Rows from block 2, named by matrix and row number. Rows with one number belong to one channel. Each number is 500 + 50 x the weight over its row's rms, rounded and kept within 0 to 999. All counts start at 0. Numbers have three digits each. After the name is the row's rms in percent of the matrix's.
# convs0: first 3x3 conv (model.mid.0.convs.0.weight, 288x288x3x3), inputs 96-103, a 3x3 kernel for each
# convs1: second 3x3 conv (model.mid.0.convs.1.weight, 288x288x3x3, transposed), outputs 96-103, a 3x3 kernel for each
convs0.35 100:488465428452425399444449432516435447484483514496510503601654667648616721681725787514462529609476522590581591474519484487509470485484513523489467528569475476555507439466412479431483413520473511486555452432510497456517
convs1.35 108:397392362362419390345427464582538525501480480404445424529450494510412498606485594661583505519580630633521439473485521537555533533545494443475480488537525525470429500529426464450513539511537486512503466502526505547471
convs0.36 100:506565597502495647524508457517555541561459546492482521423461358492492454406429387423486349402451489453472360497513440483507521482477578338382379363308382435503390521606506518572523538555555480502432454460534487498464
convs1.36 113:585600577472458520516436519437496514519506485504573556489428531594553508323482508449488403418471468435467355457452574469508558426530496603622661600559532520482676559413459508534473516570508483455506527508500507523462
convs0.37 101:478483565502558582510557562520492519472527508433510535581439486464496515495503486453559506538429548466424383478529439339471433505506464529420521531450500593484498441517542545497549517468508497487484502474532443465511
convs1.37 095:566528502553516503541513513498484493530518540516538419500501430506539514451523413492575549484610410469478492506448447498440478424430417540527481482441529524595642523510486478483419516478605496499562525554530513483498
convs0.38 101:619702657538585551540576535506510547501509492503514510501519497464465535515433445602506410475521520504562499495477489520524515510510504491469480564327529538373564530528544481520475494534519528499511508501521506554541
convs1.38 106:445552456493530492501630413447501525452515526512527522553443497549557521551480423468528590523521399455507500556538488543532530588534565517593499501580505532557445471591467482473445469427478495566492545567473493509403
convs0.39 097:486493482399443562503432448526540481502482554526518517443457497481421451483423452453497517492553477487446443463538506457506533437481521413539455476529450417431464522544509500555489491516523526494528482468431521508484
convs1.39 100:503453457498465389535428437471445427451405471440451527487521458454487516389476499469482407421413534399388454453522527448540510425470483459420452443503472454480444482511511518577516483502482573478594561437483564455526
convs0.40 089:553567545543538648486508550510501529469519502526426556505509515551575554500532540503509523476539514520514572453448505456520490489519533443439481521515439439503527495453451437435460481443437478501488505449451455490498
convs1.40 121:526504494614556591565585633503516589469517503461430494501495497454523505451485470543510491483480487433466510577580492638571549493559480447493480476456506468423523485481426521498556453486534599544533554527566555517541
convs0.41 103:476467515473472509507470469527500466539476571619483442520518460486495528487462540540542490480491472542500480497456520546488468413357602499489504494502528558542523483488475497491470533494488522563488526565524503471498
convs1.41 089:495526508509547459431472509535510465514520530493510512411538477524523475539472522520462453522512471529514478530644486620600447483510452477456499426451427477442489464486452513497455484603590558399471520488489521477484
convs0.42 101:435397474444501504458502431484489509457482536489482506618606613556491626538545708469416439590555498525540535496494473497461466455484467459480414495496398469461441497493580519529509490542524489471543509453502458504526
convs1.42 099:468443437423470502465490495521446559449487484481459444570511634497456492590523576562508477515472563595477536477481482437536479508470492498463544532560539553541535506530476495483534398539573456475517530457517541521512
convs0.43 096:526434536524453537530453456497460466441460476508439386519531529531541568612562528431493382546558539464516473515487463477476528496467512354506511423423540486440617442536425463493454461463491470447440491464469439435468
convs1.43 106:438460524477356509437431521494499431482497498512540465512456485520517492507483493496478547487513503573541534517525543495494564501533541351371336424442380395407322505526477530495502507504559521518516476489490499492487
convs0.44 101:526400409420505444391496476467495511497453455586460465430456497503460471479420507415500469429437459418441455421457461498497441500513566647642537615565560599558596508524527496476543500545479494464458470411455494473484
convs1.44 095:559556537516532516442438399457457475460512455533542537469477552452450473482430481425489474513508522455478548417497577410448496408434523517537466515454448380413482510589530452513550581503524520485449478446498502487483
convs0.45 104:415469377428500465530458488563528548490527483447478477552533524408483573487554529540432479508513532465515429511471549468545494435491465480479479579482552461522417493532484579446436467495498451468458432437505504531503
convs1.45 097:512475498459480546582591554440481520514499441466438531397479596495500530435390442512568576544493449502563582579443464594487546603493502572530470513521448498473372538577508483467519527630502573532551539536593505435503
convs0.46 109:474456468489485521534517543486510465519471494450495430434485485457505513565554541537560572473465457519490459498385424455473494380457472404480501432483513475466520503462508519455552543548489497452481475493483527513520
convs1.46 101:471468467484539511525576573422462464541551557517493456570594568542485525483476468594567576545512564512513495530495459535489542562523424476503590492483460483469601472459462484425487452531500558556548536504541555538493
convs0.47 100:488399375395448460431458481514500487496455464488483508519445498495437536440511512417467447454551498442405336489489497526540477483523520451494434456401506454461435582582576566608637616593620499467462474456511447472516
convs1.47 118:443466350510477409429397453519525513560531515451505513496432557475413573489421497452468457505524508424482457584532511539500460565464495576570590551508476512591593469550485465459428529481498525470481511492447502475469
convs0.48 102:569539580498503474541484515542549518497493485488448417484439499474507419466450469505479555486509560466408426444454437446506495497562529499419397503498396487544511536599546481507615531592588519494529481458510431406460
convs1.48 098:524516544527543555432492466529477456491474496463472487496474456453555456452430482431518556434495370415472463534418521537528447612562464497443442430403545536586512482519484478513521454545449509501567518508476390440453
convs0.49 102:465485503453524548493531532548568542482476462600435498536533513546515492491478524463472501516499500455469493419423455575486607604556533473466540516519529498510514462456480457478492479549456444540523433487449522432470
convs1.49 088:462476496509515539512525549525537522488510490457537508516467421477480487495525610532547544508512498481483508387427539427598475380681559525484516480485491594531543488478512448494588451523513516560561478484527513524557
convs0.50 101:442495464448519481435483455507567581526553553539581556493484484460522486487501473426477470483415438495437478490503486511482517481504484446507488529440545462531366474488500535514517558502472464535433467442514507511519
convs1.50 108:501490486458548568547581493551503614442504517495544492470475483455509502553496411497544479477486473474519457597544390551498432572499415569472469453453440459458438532463532481487460455488541543503552524573527599499495
convs0.51 101:510556462499437444485576552531420476539544476497489533543546517509495500470447476509548488479510431408516464429528408488500467501496491552451540566519562537505603544469466475473436499410416552500487509496504482454552
convs1.51 098:471446458453481438458441420392537579395550403537495543588504436535548473518486499481524490526507502519496544553454461535469525595549518499489561506553501549543523510572475514469556494480462475497475493477505525530481
convs0.52 106:532495540475463468455505490483455466517502509538505537557494483596522547566588582571601554601545423571542513431429508421540533407406420514496470557517562558511567480516461444482426423475471511509478545510476479480450
convs1.52 091:463508469467518495401483432613622607492537510458460481531494493460532523512543492571533529626499443611416479573555556472564588551611481447458459438481488496483451565564578496528454402431477482482466444501543445578556
convs0.53 092:486507528532547537529514464524559544540520558535524563524466514537456529533477499494519471513528483512538449514487526514484497494475490471495530522466539486480467468456471476485498468472510365355372383386368395420445
convs1.53 074:540517489497540497533584536591592606503512532499459521461501469491509513468502503534469528487482497512473484436468445474448438460477460487488522461466518480481492542491465514477451531472482526529546503522546554532595
convs0.54 100:422464494431484530471471414542513506424523514527497522451482478421447453461428470413489450350532388525420427508502473496540543491546481580568515538498511527549519540530525518546542611559428470457449393454479529502491
convs1.54 118:496454445513462453547477461518446452513481459449463521487426410454542468456466472430455419425495474466403373488449475530515476424520459560447520478542471559334537441467563522493466466510477503397439454442435462470441
convs0.55 098:427392406475400367520476341492498524523466541518535522498545571522394561552373540574488534567496515535531528562487506522484516501465490430408426387556429429371489542548545581526549546596548478523473466471513507500522
convs1.55 113:508472501496501497504491439540549608530500553573517473416503545414467535487477545548520490502525520511459464506484516526495503502514466512516472479421525531513544498477454474486479538512480523498445498530468499467432
convs0.56 103:460488454428480523468516512484491439507545445528577567501448507524506529547507499462469500465541573501486522328586501423542470418332518475516504502525515478484516548599423539501469535502427470473595478555518538470464
convs1.56 094:479501526475529565451509547430515513423439442531505509555572502467564465415569571499491494493498537490576573462597599508519519539528585556525426488536520571528500490508499439508521491489528479498482503523496551502490
convs0.57 099:492496516483452451501481433569543509530487579572449515510520476537514470492499484469492445499512519424458480497515531469530561460542575475524507478564478452535479503500461486532456466514520529491492482438468526469491
convs1.57 106:380387531347262326452410347440475464420463481385483496488502439491494470508476454482460439456493426415447393489505466494527526461529476432434422446473441443437423499458511533549519458511493491499541447438487536461527
convs0.58 103:418511468467536470557481488517511476519536490537517476466502575439570485615393525578525609574504592565620543514476503445509461484508478495401423501451409516525428391514457443396559429549532485473460452418449446471447
convs1.58 118:442505490512505454427514496522461496476503478477504471485472495502503444399557476523553537561496593565590482531457495497477422580530454504453508485494426467425512402551516611416566475479329492482444576505452455503423
convs0.59 106:537510490567522522495564566494546515493527469574377461449528393479507415488514379445453430480481544561532544428503464549551615465483520430425469410432482434408509431462480434518504334496429500480509538523498606532469
convs1.59 090:515512543522548498552567573432535463500456459477593541564612528508587501595636552410416533506510502570555595464547527498531495413454480558558594536498575549527514598545517430520567483354469467533425476559544474528558
convs0.60 093:490506516518510483528502487515562554520537544534501537501493532505508519520488525449485476495517516550516484552524522521488458483477485481508512515468516504513520494489484477476488482477527392381368369354363377385398
convs1.60 071:534522470555526500476464536547530550471473542472430487478530466489503519481501516494481468473478495525532539501508465504488491480495503515494489463474518468483504538462482519499477594485451515517536500509542508527552
convs0.61 102:472524523471465549496463593507507475493474448428459482546515557534568485562472512537471495588373480550506407560506554528545576412552473491550524554531562576537571433461419519460444437481391480494522462420469481491536
convs1.61 090:432531529460518534385447528484506483534551465508533535548570517595512544545515484530545558481627465536494409555491559481493550558573522434503465498513467506557551511519471469453514472481477507537487524536485440466440
convs0.62 102:506510509499532485531499463490496466466430533413536550532505519481524566503475483493530524459469463550491512568473390441391547353345521451487545446477533440485496479477537549546515485445467591524545533508501534568514
convs1.62 094:512528499518475441480456473552515544465452495579490527408547458423585552497519527479529532504536519482514548410466502391499552417413412492512511508494458462469483527513466535447453431511494553476501466476471563572507
convs0.63 103:456460500505496511519501467559543485501479502449539556571498510545515491513525500536541530462474482545529462292360398386443511506534487465468517487487509517525511473450525479511506526585533494479461435454466472518538
convs1.63 098:507506536505512513500545565420437478490500505466487482559486494474523487536447449554490530537536532502502504484470432495472495560561464503516613425469497462531633510455499482442472462509506521492531526564538546535484
convs0.64 102:526484547581508573549538513511478459505477526664469430512486486594534520491488473515484463485477500477462456349464581585454525466293492519484472512502509496460541496469496441543567441489528501514475470458543508512489
convs1.64 095:571443511510448450589523495403435445451487452548542559477538485478525483429534420495529546492542499491501445369462516515608574361569555466514580551514515556547545512467509463480468441449550506532508429455473539507525
convs0.65 105:505506506472490489491452474513486414487488499483621586520495503496500514492438426469459490496540526510538558480495595507548528537404547526505526534519497525488520491464551556515497533465511568555577567579591558625631
convs1.65 094:472501509463495503495511476572506598569483488615512550544536451482486509495466456471431461481480516517510574372467532446449559477443560520533514522502464525516497483515484447519471493481450504498552544522525520513500
convs0.66 098:490516556538556494424505454510515482451436474523503509523424540539550507424469465454463568478550433460486475496477538561550492467511523393387451559514442575521603512484512488470469516451472525516501519544472470517539
convs1.66 108:536452533441388443439425455495530560491521472527458499468527548492428466560495475513569499552524496447554554442528535443542626501489555659592568503530644700674588484506454489511467433503465506531549509486508493481501
convs0.67 098:541492476518521486513496514462552496494518430541384553517497477504505549481525550419492523441520512509536621516557552458511566495490508459548532528531535499504487596553479564543469491468450579546481525511493547499491
convs1.67 115:498528455543489441550536546678427640540533540456540439377520469422499458481515519454455490429467572448489485483445505472456406469381441392437415505482429460429351446455549457585422555361483538494437519487483488522491
convs0.68 099:482533554539590603535558650547508502554507511501526466518491503543479465533516499465508526520557535378384444440530531496522475465526511511550612568426597434565626472505480517505540482503458526501507505499551450434501
convs1.68 096:535549546581563485562555495499552514473513515506535526510539446488589528508520507508513389553537576413471460392476570450582677374428547392453393437544430395477402493508524464462470450462552445478492519492498505520484
convs0.69 081:461473490479489486502420452516590510454517501525507489509452502518468548585462500581485515520563477489411464479482430476494523445522497390494599504517582566532533463446487453410431488474468401414446444417321443416441
convs1.69 075:583532475531500536481552564510504555462532565512422525472499418516533501521542510506507436512446563513496424457479505469510513546473528498468490467528505524521464436400453540564442574487506489500505517501516515467452
convs0.70 108:520489483526503475500484482523529437508498543545490539575492479518468514514472513542521540514493500520491449352486415467599447488503469501487502483538508521517524471514531502490538472504548496548512523550559460498531
convs1.70 096:498529518517486478529529506508557494478511465482490458476514460496488464451567465580563500546529498513535488474528575540498486499572500581508514490571568511498526537543539531498523482579486467509499547592573535514489
convs0.71 099:497552489510519517436483510467466478520450503506457495551603567503522576599558549479507617529416423499508602525535572477474506460456538473467425473561433545502507545562527516473524522509575529499507463493519506493508
convs1.71 089:505452449459473485414476546508504465500477397477508463525539518464499492537605506515604579463441614542489377503486455502507460520512467529502502552493529589535589495468475498440451530373447472488467449488541485542556
convs0.72 099:458523553470486625560532582543489449473440428489427482444520521463381478488428558454449433541520404545492461486509440485463479458488520503443493536535454433438452474510521465495545428466504576491491537485454503477513
convs1.72 108:522449584505437577507355477441494487501546518454530570514566551599461450537467576525482434545522570640577493525509501553510481513507430442473390498501414491490429523455512469486571499512447454462376559564479472471398
convs0.73 106:558510532530516518554511494476504541436473490689489533519541515473490512483474504529419550402462554495457492499519493525491488599434476534508487445520487486496478494525419517501541439512467518550572483506585519471469
convs1.73 094:498480458511545502509510452504561533511452489516557469520494449512432507528523457447524568460579582451540505514543426596559431558542472562480348538446424556506399422492476474506490526502520430557497401479490420436505
convs0.74 105:516497527540524504500500477498553505416409402450530515505528489476521498512534563507464508566567525511532549481505604563492488489532458590557538581512517526513511536515465550489507603442465533530500550422425501429516
convs1.74 107:525462468481467449499537500533533566469431499465436480461539464453506467462436406496453472527489470519510491453512474463432444456438512508444506467434464449440517588514549465485484487484582504447454508452538533472498
convs0.75 103:548484503492484457469525456500484515437537438452455532506521512541544555513514526562553513536500472537488483476502646474453483531500536501508469512476456496479520559441484496466577473477457534480542471481468465425474
convs1.75 095:484493500544500477476517509540586450506498579496526517484510483569478420542477404527486520519519495481463470465575512518584516441512505548549414499512537587541452477447515501500521525492494528526494517520487460495491
convs0.76 102:527527531524461498543500472494466499478447532572593583557550527536517545482440506541516472530511518516469516630530579365475522635340312527502524502510510530515516468519526477512525532521511501523490412558554464536564
convs1.76 090:519507488547497558497479580480484493516611517466499515395549473533535484513503443549561504502527516471514481444475507434521564368481464548529555530543527568611602464500559439390497494573564540476529531512522558553565
convs0.77 098:425485504504421517508517501445474464461484456465441468507537364464432425464453459437423502450520504456486519484492502515511461481500470514523556444535556466543540457491427502455461415426433483473487468490516527473501
convs1.77 105:498459431450500502460473438466456481541474472539563497424536497424555437428514458362478432409404442483435462533510432505475509529493457403380427378407437439460342533516521535441487559511522439509431527484510445441462
convs0.78 103:444463506486518484499484465503439536482521529624526504438491449456522565512522526469450519474527497460551597604500619468524481508476345594507525509473537507503560505535527506491495471488499504444355542503484501534487
convs1.78 092:475478457469496511448533491527500496505537491557491499457575479539510462477564454514516529513494473555546554518613509564447491470450430511559600385484511497529600530559488615481537425572448535443505503517545541570552
convs0.79 097:491494557503462626522514549520522510482509516480498491466400417413427489461467441415420430497441493345385432465512452500513507497491507453423448488536465488563502527543576565575544525473529515444499489496499512549523
convs1.79 097:573561599443450556472457532470429463433443484490475471400469443514520503529518441324389438500509370503552533479504538469548526433490472421460436517505435424512477514483524534519526521495528500490463478468463442471530
convs0.80 102:583548599561538670575529575485488492464466521523505549521563473524508524483441446435439500445523507408456483508483479499485539467499558399466391426586403406467502538470522521481506549550389495443476493485489537489538
convs1.80 102:512470523487496519529412531566491537476491524542482549493520480490504431463475470465498467480548558419458417481556521453598530426491497626532546522509582564567494425535441471401559636467464507519483497526507486482509
convs0.81 099:563539562601525514580543487549513590464513467567503543427494506494413474570598556439457488469470498460466430449507515480532518505497467434549444510567445548577570483488489467431500504474423510525539487494516490520563
convs1.81 096:577531446534423433605572412532556460535474528573597512454444494527515447455488428406461479465498430503584509480537450541457529447535519410374426457459476450468381532539492521490515429441523503501504500494585497397442
convs0.82 104:503530554520520523572503498497470538479533542450516527469504474529531504456506537502476491448493491512517502524466475361496462433497584496503515542547553495523482437502440492548484464488486511502474494490491533553497
convs1.82 094:477486497505553554505502494485478542521518415501546520467459507470472532583448541442427471531526589471536544453527554499473525534554485492519479498537524511580582505419479447535534523565555552549513503566503496516482
convs0.83 102:517533512498497507536542502513502540490443513536496512498492477548513487516548501489499480492486476474510534444462446487455495460500493483500546491512506507492512526488532518501503533481511503511547469452468515483480
convs1.83 092:537528509521532520532537547481534550476477539465506526519496494538521491529517481538526537505521524509502504484507497484519495439420490473470466464434446472462458496477541472427484471450491509494495514523521484497483
convs0.84 099:562483424567504469612488471524469474488504547473494509488451501469479473492470465473442396463413406504522429469505548502482534474491451451511490516629585537581555517506501542510497514487508545487495546474508483473527
convs1.84 093:526559572442551606480557626526488466471463505475516472542505488538454468513523486528498509504514418532552469451556566415488522426491511417456502457508522515552560487500516530486515482557498473455465458496454427474445
convs0.85 100:703636640658618705763734735524499509533408485461526497460395456431443482470421468498495399475417467385454491523460471514521486442457479480530489494495429582506491475467490471467475529496468549513504512479477481482463
convs1.85 094:493509596435477535524606551412451472445458515486540555502533474528583509492534459462451466461477419419487467421467528409491538435500529472489474486511546434485444474498528411536505444389472413488478442510484378415335
convs0.86 090:481489561526521535486508526552568554528532513578529567462477472574550485519482473456467496500503510500518537529554487457488558463525525492514530478492511507505507490436423516414436527473439396419418377387391411391448
convs1.86 077:510533512498483517496531574497484546471476527457445476455445477524513511520544526477469395490409501535510499537520559501515550556529522467485519470472490492495462498459500567476457541546463514516563447506554506525532
convs0.87 102:509492485470497435428437373533473507506502519519528524424506437529520516490509478411524511482513428433531476505497449499480534484515534454334541390413553460494645451488489454518477429472483496469508505501515547524539
convs1.87 097:514484557499519508450481418505459479446484423528523434513517531534494517496469498469495516489484588538508585485434506448467563504505549418480564392562504505527446511435507537492441521547449482502556497583525448539468
convs0.88 099:478526451500504444425470477631629597606605614588547574511499434447440415488470400525611611522566500391454428452464470513472474444501472545451374319365599505563497575525580509493573514510576504450478485469456546539479
convs1.88 106:495525557538520540523478583550489568488519524528419538528516493501470549432541475547568537521431422425332400538447502550530541523496468569441571454560567589554468480564583497507452484417430435493504565470508470499509
convs0.89 099:483500523477487501517455464530468505473534476547487512433415471456463414430398412534460552379564362575466479459486483478512501549519491503486553580532548482541522540553507480537526543512505510417458412461433520443538
convs1.89 123:532513509528448431524457476500520447484501505514452560467564490512572509538408505452420431437513468473435374522473434611502502493575496516472427363507497544396370430487546565482429400559476476389447415475431433403474
convs0.90 098:505352306505641459566445370488553476496448472639487509538552509528574455589564532505516511486476569475521511467485515508512552524455526738554567593337512595362533478497477497473465482496489458496491440486497451509457
convs1.90 112:430495458529576461463484479455505429456519476482545501496464375474408393461473359460475582522556545545597602403477532418495570392503580392483420474566462449522450469489451550544511431566489485543494532541523503484501
convs0.91 103:555640649540542624498438548577505502514453592478536580437491549431507498495484515510504542473449522437492578410485502492516534539513515500448428496488458549537548541461570588458446482516521410441501466474452551557480
convs1.91 097:509615625521526509447475585500508524577525619465543533514475483448402521486504505424472562489560595450452477646495494632501438657464436511417444541455441605574483481505591506515466597412592532498474639495509586509539
convs0.92 095:514503531508507480538560523569574575516486520487462469478498544453412487482500494453544498464490533547499532513491459460506438521539529470527512493485505522477516527488495498496461513491516416385366384408396383376381
convs1.92 082:505514477484494492471456458511536550437468528467478509491492503497512518516528500488512491518473482525482534469457474533499552483490491517514485488505517514491502564492479552492426609540486474497519495505536506541557
convs0.93 101:610550575647601642596462493512466495456403470491430479437494413457500412435437391417509463465596509411554345502478469512502459491491561428518546442600582509602594490508483475488480488447436523488492510421476533485517
convs1.93 104:461434418478483518546513560514434474520535475545503509488494497517490473452480428489447464458516510413400484479538587493497500493537517461458469456519442437489437472524555490583563554503510487431558503456543510520556
convs0.94 108:533530534487468563608595579505506439498472458488469445505491515586533559517553526565569533511445449465439425390405461475500498429527534418471527473495490567563602429456544470426550449474449498505489478538470440501467
convs1.94 089:504473510513556538384424418379452407467547474482584537588486525553481429546468456652610638562556552511486491491464512465483577486566519413481576490532519486534619500480493518449423469539498548573593537560483473556458
convs0.95 100:381399374339447333350413381536502531490474480541547549450429482493473483529517470458511492508547562493560577493485491513433501499467481480580366624393538509475640519603509525537518561491471489490408501486458471472527
convs1.95 117:493489438463673381476520514529490525422554487453451490527445429496448466501559475384434435390371445450421486638498489578529442630507478411525461496501408466407461508543493514518518440496540535455480510424502534461452
convs0.96 101:427467509498453400459461461472529496499493548518500473488549536443472532558492543604564559496430543522513438506525517486510539472474508400517458535518459496458566455454491524473504452476481511506538476482509507526511
convs1.96 111:405489518501566542486562514493556498563494586442498452524465492440460492532469523532483499513535501562500549532506490548495489511506411410422380494452430434388440496460597484460528536509451461479505521490474528457485
convs0.97 102:464531509575414413482499414558539495489490487510508597458436479484486482486457485486462464508486487461426480484509495476507470435510518606601573564641584512575528493517507526494436497487522473452443480475520517519519
convs1.97 102:493531470504461439505453480509522420507435535478516461465491512436506498345498468501516416487492473467494428550537502555521447490539489468452377448433492392497391537541523471504497539425438484489446464480518481505441
convs0.98 098:487424321450541480443546578556505520551472497542480520466487534505473456499494487468584557544540527530520477493449563554516494504531481371498492513631521539586538451489482556535533538592527430415471487462517533521555
convs1.98 102:403424410474481453473493492487513462491488492443524501562509527572490474507507482474473551499314392508499564583523501559511502582548445425397482402466471563466527474547556500464515513475456540505495506435496440449521
convs0.99 086:439447504464492505461426537569575568519543554584488498465462447540517514520433461529455503521521516536460469464519530503480483507532475456506529488507543500515537496477476477403404482468455388390448385369365401407438
convs1.99 073:545569500549516549490527561554547573441478534505369474516533438535565545541574524501453424484433502510522537516502458511532486535468495477452459501453458505459469459422479543478406594527481540470502469492485502484455
convs0.100 094:510451522562506526619549473529489512504416517496476509522519457538517513488501490451491531468508553462474495461523536445494547467557555468501521488513568463522536513468491488467470483469441527491506508495478567536518
convs1.100 098:475507557485481490488448428409496512391479544412506509489537476492513459500504470452412434441438483434420446482506476480549491460492459452496514481509483471468421508463465540513508489472470501522460488468433482524494
convs0.101 088:446471535446509539430541486533570565486513467546520491574390489470466479519507502386494477530455454410498519449524477517543443438490432459444592538506611510530590494527568498513540465454571504433471527472442521410416
convs1.101 104:447519536519575554505589494453548555403447458455445475444435495459434473378484391537505492508525511476512500523546525423481444459448406354393431372424423355526491472548443514570500510495571474515482535512599524536484
convs0.102 100:479482504519485504518519517522553532508508512508497523501504488501487479514511500496506549469504526526530531527458450487482459472506494461494485501486500492485510470464486490482487522499521368372369343371373349377417
convs1.102 084:490524491515506467507500508521516539479465532473475512460512512506508512520521531496499464490487513502492481490480514514526549509515540501517524483493497515499504535490495541500459553555510522502559490507550524513579
convs0.103 099:442477441557588513453476422476492509521489497488417442520543538531463515514510507548524584585567545459495545514477540472472542499504530488459438524492431431449428472447564436447592443446548465461500458463486484436479
convs1.103 095:525535438529551472434492395521490475497500434503498451494517536474508545515528508483489568514421422404444524511469458481483475544545506491503495485471483452475489485461544446469456524483533442446508466475521564530555
convs0.104 100:368410486462442422492396399564503484507464498485498455492500472467471485498469505475510593539561596494528529497496389541491505572410553439459538499390467477424493522564561554512554534570578521490534498500512548562532
convs1.104 090:558508490562487452556508519524551552505506462490565440499491497457513573432469492547536410320410506367428472416480535492588598488530572583534562556577531539547580455561485499435521486390560422490529481489538502515555
convs0.105 099:383458528490544601536562509509493465534477549501448480552552569555519569591603581481519502555497470541517527505493519479514541423467481460487430441519461407478446561569520488534607566559513444475507453464491451492517
convs1.105 096:465410436476430441482473494493521495413473524418392447520428466551466495528470439488477598589464392506518585596534468508501460533563494580540629489441549539444520504492519541489489478533506534456553545455491607524548
convs0.106 102:486461460468544468453477454537480479511477545597500443444501536501468474495470458407400421423451478497488507427490462556541524510333380495478517527480493523458447513450465438491535534466561530489445551538471462422373
convs1.106 094:456474502459476462528487524497526475441477485458530491502536407552510365480472416390351468398464428439517458572495459581514417553485454495511475462478440495429454489502478487487469536534528467415492478492444504445508
convs0.107 096:422451473464460493445468377491478543528510521493450472520548566509538554518495451529459513485567491496490480535501482504475497480494563603629459546567260587615485594559573567628515532578555552514504482506469468502459
convs1.107 100:420451441493413474483484475530511454579470502575538502483416455464482483457419460518490457462450413509503495411477603480520633505522621519536487579556545525492482480487506477520558428563468504538472468535513465507460
convs0.108 100:502517500471500517475520530583581535473439467522422482528535549511511494514468479489513519461465529470537486452457447474504505410493468495501508505500505517518500489483516476461483526506492517477536462393429472389487
convs1.108 102:501486441500456446530518478470560513422474500312391359504527508525459455504502483511426449489514486467479504606557530546465459604519517493513486537499487557538513488531557480477552443541534474490528511484556551506521
convs0.109 101:475522508497531524447531475582486563529520487522517503543514559574548572621560595588509505408527475500439621512508508504499466538491430441517510471455514494431396504509546494507513487530522502501518497468494464483487
convs1.109 112:568556479526473458456525478495550507525514486455466510454454517512493450451539428546408480549534555513398629507503419514477428507551432506395533373483424475443439461494551464477463491515459516492486516515480485505501
convs0.110 100:428411414511444387430425427487490519487486490516491445628650654594565629651594641638609661396536612626573321534516511544509520513500513549512567536595586484581547431441403472447431431383474419427482473471523450505500
convs1.110 115:373427404464492483460464440430517474505463514463505460507500573493490527482420583510544660608571476552543633586546523491516542547505487444414394434493410486465483481499625452511496513494453473472512465495487574475549
convs0.111 100:539523511577515502546574582451496473502472435486430501508568462553456456519462549544571534520567476437533436507564513545495489523525537423497487464555494463509504427443454490450452447466427478425455428427467461472525
convs1.111 109:605600453509481447583532533499418565453506527442540469441480503515506489571506519537499471529532469473542488463500525501489532535480514522487597510462545632529544506492562504475478552442476457559466544563566505505472
convs0.112 104:406375418353368448440430431580526481539453554451543493515545561453555562464464557501487527582550569447438417558505513489541530501456528505585635528611608587556512560536520488555498505582433516446458489513511452481443
convs1.112 099:531478442493531474513526500521621424613429601468473476376497492430549569476451516558480453527480489446525567488532531480587558431559458497466476490458492497476480492350442433411470552568391456431435529504414512444436
convs0.113 099:476450484460544503466500456531526494503545483491513514433542476414458515469415463437546411590516483532599507471450419458494521441488579534517513587613593543466509465516395456453418453510392494421459499444471545492499
convs1.113 096:573516581534453463486454489572538547575446479601478505484525506555527522497520547529445382587562405563540545422487548467543514451463498529518542500459555454503550482430484494454414554525413527475544447436561517483555
convs0.114 099:449348448403337364392287368517506534532515495523489497488472507466438458504440460540509526484543595539577541464482450457463478475465525407601703491654645570663561548486490520531491504525524520534521476458492458449463
convs1.114 115:518411478574391600530408530470458440535472479518500438517518503452482483459494543428423517408403374459461562387483569403444616439465569477432471491479525437476479490508533514578554539563503477493481470451474502510560
convs0.115 095:457505450538538481538450486435481432414455504494508539519514482453574531537505493400472436479556489430505443553530500564533491518519511455445463517527467476456424539542597507466521522499505502455436438472513470473511
convs1.115 116:542475471466430461525481496478471513445490453500499465452472512411578489430468484451459442419495469475490499469508521507503578482500450555535603570560578663551512489501422573418453520512454491500460522497503421458443
convs0.116 093:464486547499507479483470454518579519529484538502474499455484508545481555545517524523519504458498493463499502514429435490467493489537504464465512469509558492503528457440497494463465463508512398399377359383400371380409
convs1.116 072:525553491496526494489541544551528542498462543454460541455484517488487492476516510538514517522503525519445472434470492500522492477457515487509542471510520523495531446505530564535483571566464522513528488539564563549592
convs0.117 096:464503539525516546529529560472500516493483510519568581513454543514496495500470468524516501460461532545573545503481509511506527484487509511487536508473507484506479422475460505482538504471484360381391404403463381419450
convs1.117 086:516517518479474483521535547557550554487494524494468485464517491494537520485502516451428457501509511485449445496508538541547549519531516506483510493496493484485506543462435564448441612567513562513557499501500554515562
convs0.118 100:557512524519462431509459499478405510487409456703378486493512521518538551551521502487512480530471475497539490653423488577576577488438561472548469473524445510474480524481443518462516436458443461484543550516496574464373
convs1.118 094:435492510494483524420412476500497529466545462482554502503504401510521507430588526496495523538553494554536553435483503539523500502571486491532486563559585542562505465451419524505465583567450547524557465487487428473470
convs0.119 097:448430420455476397387429437511520530506487544488480497484516461487489471527530490491467500525498488478508502455484550504510514518497552401524505433520383554359566501525493471495485473457488515513520517537517537534534
convs1.119 107:432496397428525463356465456490513500429523507463449504525490475556497472506529451497509462469501496453485538554516429530509416590534463505527480490530504473524491518477521527475555539461456531566487533529504439486517
convs0.120 103:527579573577548617540490536515504573515530519487540527474430534516487528597510488512513474488436462494554567508447497485502462492466511542471581512405484494357569422485499453451475429445401513479450474451419573529494
convs1.120 098:509440428507482404467514417454508469494499514475539480461520489422514533492463611398458526450553413516500567543550455522466529513531529511563460530528492509577477552489577467502550509499414490495437518478445515509514
convs0.121 102:401357438365312432371376426479501557515442500594509559516485463485477460496551514455528490497463443482439422539522526487574474418519521493558539488506507577451400511473514494472470494464490527516546529507567574532501
convs1.121 102:509398398431451531440504587488479476488487474434483492446518565421481502468470448508568471516521442476566485515518464562493441573481414502485429493483456538460460527543593492485513547451439517433451513491525452459520
convs0.122 110:536526528496490513520517483481463448467486474602555537554550547551513511532529531507501522527539519518478490500453491514515562495518563491503515487504500500499505517498527483513506463504509581543593531512557590564596
convs1.122 109:531537547475488511470472473593533585602533559571586613496502464523472407432451421554496533540491530517558577362387485401487514417469507499500514495520522496537507500509510460506543477486487537538517533521506506486492
convs0.123 102:457521532475439507517469494501454493477401469426415390516512469511582506546546546562494484514473469481453474499485371368538529618523572506521519537516511463531507450447494471476433429500444526472521506497467535554469
convs1.123 096:528510513522551540478503492470517476459502525540487475509457483514531527493548485560544495594531510519517458419422477511553575564542483490527640490522523457487573416486532536484445483494513483566505524467460534567567